config = dict(
    model='masked spectrogram model',
    norm='batchnorm',
    padding_mode='replicate',
    stem='deep',
    eps=1e-08,
    one_sided=True,
    adamw_lr_other_params=0.0014,
)
Rows from block 22, named by matrix and row number. Rows with one number belong to one channel. Each number is 128 + 24 x the weight over its row's rms, rounded and kept within 0 to 255. All counts start at 0. Numbers have three digits each. After the name is the row's rms in percent of the matrix's.
# conv1: bottleneck pointwise conv (model.blocks.24.conv1.weight, 96x328x1x1), inputs 164-245
# conv2: growth 3x3 conv (model.blocks.24.conv2.weight, 24x96x3x3, transposed), outputs 16-23, a 3x3 kernel for each
conv1.40 098:097160109137120121132116139130109108148070088102156161120164199135091158148105098121132136140111130149133142146111133131135102123131148157128141110127124111105130138151138128139141143101149129164144129121136140127125121109133143110113087116139115
conv2.40 103:125133113142076138137112129136079134107114092114128126134120132104182120127143137121156126109095118140134123128032130103090173142083124140100148126017106129093122113148108137149152138116129132136119135110143133147121
conv1.41 099:110172122143110137155102101091114137108120114087123133146118127116112161163114126150107108116111185113118139151126139114144112157157109129133150103105139140125130129118129115097172120108115127093089118107141104116144099153152130139117110137161148
conv2.41 102:129167156144104130138103110113146139113103128147150125116142117134190129112117125128061124110074123129110134130183130132125120118185120129120122130077158122211135136102133096126132123134127141110127122126104122131133
conv1.42 105:146112117120120127057128082118147136144088162119121193157090104128140096108116136131160162125120127154070156155099091113137104123152084085130169107128123134131134111081142128109151134174139088130114076124140113116113146095096117121121159101118107
conv2.42 097:128112155147028139102127123111125106132097118093153164114102124086087143138154126124074126135145122140115127137160132109000147154160136128127115125110132131110128122116120128165134086157108146169116125028144121161139
conv1.43 085:101141148097138093145081121114085143128140116116150148105120125116130129101092155130139128113105103143121127140111114144135101139115121122113124147137134099129126124132108118108124138100126105123159167149131170155131104129164129112128139117120091
conv2.43 095:123144122108086114127116128119127147139123116134110133129120140132051130105117133130187130129083134134137127112165119129093131134166144118172137126053132127119138145137126130149117131114125121152119123103140132111134
conv1.44 106:129127130145165125144172146128068127167144132130122125127108129118135153141117140138164104123180130135095114123153091103129150092146146129107126165144139093117071145134170155132063167117118140128164133152089148139073139117128151078091122138140141
conv2.44 114:113132126158159156139089115112114149150092156121167142121111137160088132137131151139115128140155123131110117145099141116195120106138104134096128117109104138050139110133120166171151110131118123109146115139109150108144
conv1.45 097:161112106190132108130127126117157130128152101143124114123053120101120118142145146131127088166115124103160092127124129112134132122137118126172113115146119083093129125115113099110117088114112135108187094120126120106134187168147119157081111096131153
conv2.45 090:133126129094125080145147153118140127142102077141136129126131128123122113107186129131098139156090115136088124131136092126088159111117116130114138132087154119070118134152137146100142136109140123094139143099114119148132
conv1.46 094:109159139119097124139080119145064118126149154142130098126139140130130134100164079106111152099142128124129144119119105142092129133138142108106128142145127137180145142141099126129102158116118116140151121132123147123124148139161143133121111130127097
conv2.46 116:151120136125118089129108125136141118145145162124133126120134120102075097147180133149078134144105116137098126128117150143111100101074135119088133129085145130157139151170131155134115140102136116102138129151093118134137
conv1.47 105:136161151104140103147137103108146115143137153135081154118139159132096135160104224089125154158122130138111112146182109113123143078119132094093118135102146152137134111125124160155119115088112127163120095135127157095102105127149072109107129167112147
conv2.47 092:089098140075130091132143128151087105162118147134182122134149120134075145126150141110087116169079142132110132143126136112088113109096139128104132131086150126118125157124138181063151103149116128127121102089124122127105
conv1.48 104:179170134120139137133129129153125114147116116187134116149184168113148098156087087138137113150138134131108121135135145121129145130123102123118113142155117116172135105159126120152109154112120154130157144139127150129154100121130155101144114117131120
conv2.48 098:127108133165203112118099130172168141107074144124144125133145142139149120130128147120047142125106127138104107134180123117131132157109123125150131133087139123126126167142132107110166141137137137111146119146105147133141
conv1.49 101:132124116109117140107088111137146091157168072123090091170153117146120162087140148144147134109119126113122159109138121125130108119114072105135149130123072096150114170133164171142152102145137114111114093138104127119100137144113123138133088158144133
conv2.49 100:149142143124166157113087124109108128116082039113140161123138144106225121131090144137021138109147138122092125131149112125174115132144151116138119121176052122128142096155129142161133111123104119087108133126153138128137
conv1.50 108:124049143135166137129115106147139133121072128191126088143115109124139089141101131111114166154176115109107096130159158140131132110146128116110124131107156163120151138110120110110096157116126150123103165150072127083103098117136118081158143124107119
conv2.50 109:123146112154090137105180106154154150145128201125117135114130117134152107135159138157135120081089140112160126125103180129113112147059151127105095125012109132109130143167121126122151142100102109148149152115142153109124
conv1.51 106:142184133175148126181133132112165088174109148124149141118157127120096104141131164129137091135155133092116098141145086124143092134156154100098154132143112148078121147137126098091146108108131115135115143135118120127135141160119115127134145130153126
conv2.51 084:151062102134090120115143129116138195080145130148095147109072132110147121145062118122198141152128123125122128110166091138137131099096079130141157136092095112137133130119122134147131144161129133139125127159165129122101
conv1.52 097:139139113145129114142100140108146157157117144127142133132131118117127117129134137122069134108137149096152143143103097120140131103109122133136136151105134134077104124128135121132091140151117127125108113115111137138128109122151119160148137090148103
conv2.52 095:145126123121136146126103148145137161160146100121141150143158121133168176132109105140095137141111123132117131120116113148107118128178136126120139124105123125122128118158123125123084119131155138102117138119147122128121
conv1.53 112:115148108137114133174146129139127102093160127140117124139110154151136170137095119117158129143102105125168094176151158163127141098132145186133157115103163116122150090096157131119114095115142099115110108111157157071130109159109098116113109126118096
conv2.53 097:112147148142078084087167143107117139145153065148136143142152145114164144131181146110213134160032095114203124119125133119150097128092137123136138120140152135121115145130120140127154151102135113115118115080123112176130
conv1.54 099:129118106149126067125104110143108133110148130136116155132109098106121118130134134113172148130106095148109156153148112138116102127111120100087151096136134162155161119099098104100134130116141162171149105108097193109122124097116105104143127126117136
conv2.54 093:159091137107108109145164100153152140123120165113137117150110122106128117139150120143119130107161125121160126133129123122132123144073139118114146133099144124115100165100127191148154088125117117118106117154133149111114
conv1.55 111:102151157158112138127092095122148101078129149133128162113163149060170131109102149119101139134084134119109101152156095108121099137170147111130194113123113063161099144133155061140128091156108161122163109129143171136080098122120148182068143144145153
conv2.55 096:147135133128121141135130152126123122130127152111131145152134149117165110092128121126171147079119120129114131082135141192113106106255147125147123126117117129184133113121107125092119132138147127172126153147132118159134
conv1.56 092:128144135126174119141138104118146115154150153111103129117147136105109151085139134124075161160134190151148135134134089141164128086132133135133148116104118145083137136120133113118118154126131139146126136147135164141137141146180120106178121142178137
conv2.56 088:142165136128082135141101130110186107167127028133088150136127130143053191112155132125176118121104137121114138133131118129137107145148107124108157139133125134124130109121136144085116136114131133138106115133142142138129
conv1.57 104:098110145133148119101165100094125126147142150151117152119102138136102144109131145118085111113176107133165161110122123135123115113123130098128117135120139102132090128121148113121134150090114114127128098156116076130128120121124113130113178146151103
conv2.57 116:115160126117091089132140137119118132128143134136128145142126145045055094149209150111150118144099134122104122137089128133180125121070146124096116123032179127096131113098128200164164097129126116170114134167159129108133
conv1.58 100:128154112118099128100096152144127092130064127103121098148112112134132123103135103101115119166137174124104179149140126109144102130142145140103139112144136154134085148137129139132141146096101106115128125139166065138172145168141103154110155132138117
conv2.58 084:118199151120072109142208151163141112174047073124118116127143127161111154108190125144131124134097120128157118140129136148053122115127145132111113137065112137092133116097095145136117159161142118098116125127123143081148
conv1.59 106:131146111090171082109114152125166104130147179111116135108115155083135144150107149127096137158138097131141156119071113161131134142095169179128196130091119063132134088121147126108157173118122095176139123176148127139139114147131093139107156140116142
conv2.59 088:146166135173192161086122147154108106134114129108150117139118139140138127104127121141083133105169115123097131132108141128136141151091131126136133142155132133078140116106119070179150135140112120104134180122118108107112
conv1.60 100:129108113154136124141118119143154109117136141142131129151111140145145123117106123122123148135123129136142145116150105109142114132137141153135130127094109136141138127111121139102129133139144122111107139124156128123135133154115097151107160128152126
conv2.60 115:133128114123125133125153124132143140132138118117150145124147132126129138126115110134112129133122120123192130128104121129108143111122122128150130134109125120127129119113122130090130136160133134133120127124138128142132
conv1.61 092:117138129124103103135132103133133150146150130118135095144140186131136123102118100111089105080134122127127110139146116164141142143119134121110088127103140111163112156140102132117143135142119110106111151099129162147102134162148132105117152121096139
conv2.61 087:127130112141162167122109107142133102148123160143095147136098129101127100141088133123082139111134125121127124130131143138110154123110127131123118129145123133117144116087097141184171081148103126152133152149165130131122
conv1.62 096:133079119154109122106132123120120150131095110161121122165115123120154142128118162120167142118145127126097150099152145108135124156123125140148121129132111123100119112134141125122117113173139128125104121132123120146149098094125139136136115164122121
conv2.62 101:131124115120135123115125114141096117127110124135131111132133133127130137152134113122124127148058131138241132128106129134132113138149134128128133122079078137081147118165103136107113117127128125138127140082135121147131
conv1.63 096:139153113136128115159115150133109137112133156121121123141120111134104120103143154118142097116107122167126131136145110100099116161114125107109142109140120131129152116143097108090129126130120166117138121133113211096118095139113097118117114143124113
conv2.63 125:129152139148132128118088132133139141116110135107155132127129131125132112121103122141121130170078127119143128144134142121123128125145117122118127130113144122143125124134138081037131113159129124082122119058111112219107
conv1.64 110:117106103168127154121164110113143143141158107154123102110172081124164171128101132121071088124153141143113172114090121130157139105119120129104125119181144124075128138123112108094112155133107114169150145150076127145131118138130112143145130119173146
conv2.64 097:110107120133110068121124142127141161099103207138139116133148140124103085141149141130040133131089120124126127125140134106036019137112147128135124120109147130125119167119119135064144100140109145123157103071062129131148
conv1.65 091:153108134139120159137119092098093146143148128142100097123125113080129122113116102136111161131132110076127147124135136121126099119113124141113099093109122121119125129143118119128147121136118108131117145138106153158104134124153135145118098125139118
conv2.65 093:135144136110176102135128142140133135126097018149122165128138121116158134138124124131114122157158115129098129131147138136170098120159132122121133125162144122108110133133132180175172124129140129097116131167147124146129
conv1.66 106:121102122135126112121112099097116129054148110152104102126166135114205129095132152142129116149068098103131126146098139155112145119114152101144131093145124141111139162148070143127102144100103160171141119139091159131100134130119117055125102113131127
conv2.66 109:138182160057129078155176134114141129129094104149119137143103123143158145129131106098180108191102137091165147128104119129131175099129113135106128127145155140110134115148116167183138139106109146142124108094125114125126
conv1.67 086:116139088116130147130105123145120152133142120141111134131115124118144152109143130136083133082108125126127104153095155119116111166156121122118141114126156154152149101149118137114163163122095164117150106120128089108107101145117145096108101123114150
conv2.67 089:152085142157099118104112134135123145118098151135119121129124138124069093112138118120132136133151115126128130135110129113061139132106132120154129139164147126130132168147173076050103128147135127118116111042137120147129
conv1.68 102:090128106150080129119134112150139146164149162104119121136125154139115122135103137115096144134144110171127103143117086152118137144160140124148137121135128080124125125109136108109093109097149168165130109130118143102122114148145160126125128128170128
conv2.68 098:122111113097128119135113127124118138148138096147097101105094141120122114165168154132228118163156129121226118121088129145102113117096152137142127129112179126101095138157135143163133091106137135134157126093115131123139
conv1.69 093:121145133147118130140159152100103168147132111123110107106147135108124115122111127125119128113134116161136115118125100141141131139119125176131136134114135130174139141106133115086111123131108105129106119081146153109114130121147154088089128118103122
conv2.69 088:131147137139200156108145120100117119154077062117135119124120122121139157121136111142125130142220123140128135129153106127132166125139122133107128133151127137150102136114132152163126122124123111114115117153158133142124
conv1.70 102:136120136163159118131066135148140083146165109158112161125088113128131126106096137118154098101174106133122106142130129112122122107148150110144154123088092089117117098120156120154114126096106138138162143128144139117101146130134105138099155078142116
conv2.70 106:167161135107084134124118130104167093141116144127099148132133142250111161097174117130101122098011132116185122122116129135078113158140113129117141134118117125119139150143136062072126140124125126110128152110120136155125
conv1.71 103:173141146184087101171111120128148127065123119142144134115128150115116111119149156121102126149120118130105161097100102097163121147120133171145115161142161142124125116089135149087159116155139128109129080084180127112140167145115137145105135092120118
conv2.71 118:142115111124186090146093141132087135088103095157120133125134139113133133121144134118090127107136134128101128118133121158167153116151121120097130144059143118255128119134122117196139123106132124104132153083117118133119
conv1.72 083:133156131144153132125147134104110112119129170094110108118124122117069109122134135128141109145108127115142120117138127126106126127129149117137126155113138169128120138142128119147110151132118118101128112175124205077122151129130124148154131121120136
conv2.72 108:126112126100100152126141135123132127129134128108140128126129123142100147128142113128126132143057133132131139133130117143125142130141118127129120120135118140127119146220105132107127128095128131166138124074130128105131
conv1.73 097:141163136142090102123135106098116150121131103132105130138126148116125133144118116133124145170092102156108097132136104135104160166143163140164134120107145122152114134120134122145118126133171151188135153162106131110122142113108102127130137149124125
conv2.73 110:125143144121087168126145124124135135156112098146158135113141127186164147125129139136110126168126112125145126139122128111144146130156115135146131128125113128104130187179186119065096146136115120113124097120160137135124
conv1.74 101:125105176154148096165165152167155161121150156155141110169136161147147143145121143128169133164141136163141109127123137174104124155162132124131114150126117104130129127124160136148065115131124142112113133151124147097163136111135095121167126139100097
conv2.74 104:109137119136080107126106137106117099098163170120113102142134124097122144145110130127089142139090131117110118141085147103029128139146156134108134113080142129105137098096108177114143131134118140136116125158118133110129
conv1.75 102:186143108133146110109129159134147143158148114178131069108159131157156128068149098145078156132115100143134102136138138140068121110138143107103125111114122131142138168125087128126157100130147109116150142137128196129100176174118127117110169153138071
conv2.75 096:108094128129182105120108112096116149115087199119128108130155112121142121121122133139084126123189111118148125127120127098166035100130136134135136128135122128159146143132114139204113143080127147110144097105095142151129
conv1.76 097:156125141122147132122164124157113133129157092097086119160139147138128142146083136122124125144162137164149108152126157115108139149136122117121118148111119127155168132131110106101133149087106141134099147113130111090127115176110123153124131144136129
conv2.76 093:123167112144128161128095122123137123160148055123122143122147133159153173132146149135089134130121120137073132132115122131114094119099146127138141127160067122105124119133144137139139128094124124128117152135164120113126
conv1.77 111:092134167191119120097151140133102150123116143117117125134151121121104118144091119117150118125154106123119071148133130144154115131145142097153121094166133152111108132087148114080084177127169144102145102168112054097124114129129113129159152136102099
conv2.77 098:122171145133083123134169151140083118093134149135085157138131134127163117139176129086156124109139130124153140124154138167172130111158122130115137127175125138255112090056114161117125142108139119124109139116175122124106
conv1.78 101:150129101141137145089114123133164084114144117126142127123128126132136118160125127104154152141144120153125149122134119123155123114147100160115129121079095116145167110120080144118105162144158155110136104106156126115150121131101129105124137120159115
conv2.78 104:124115128135167144131113114146115141118123063142133138144127132135116114125182126120166131120138132120114137130125144142149115117120141129114113120158136134085108119154123130175125125113113134111131131092130128170135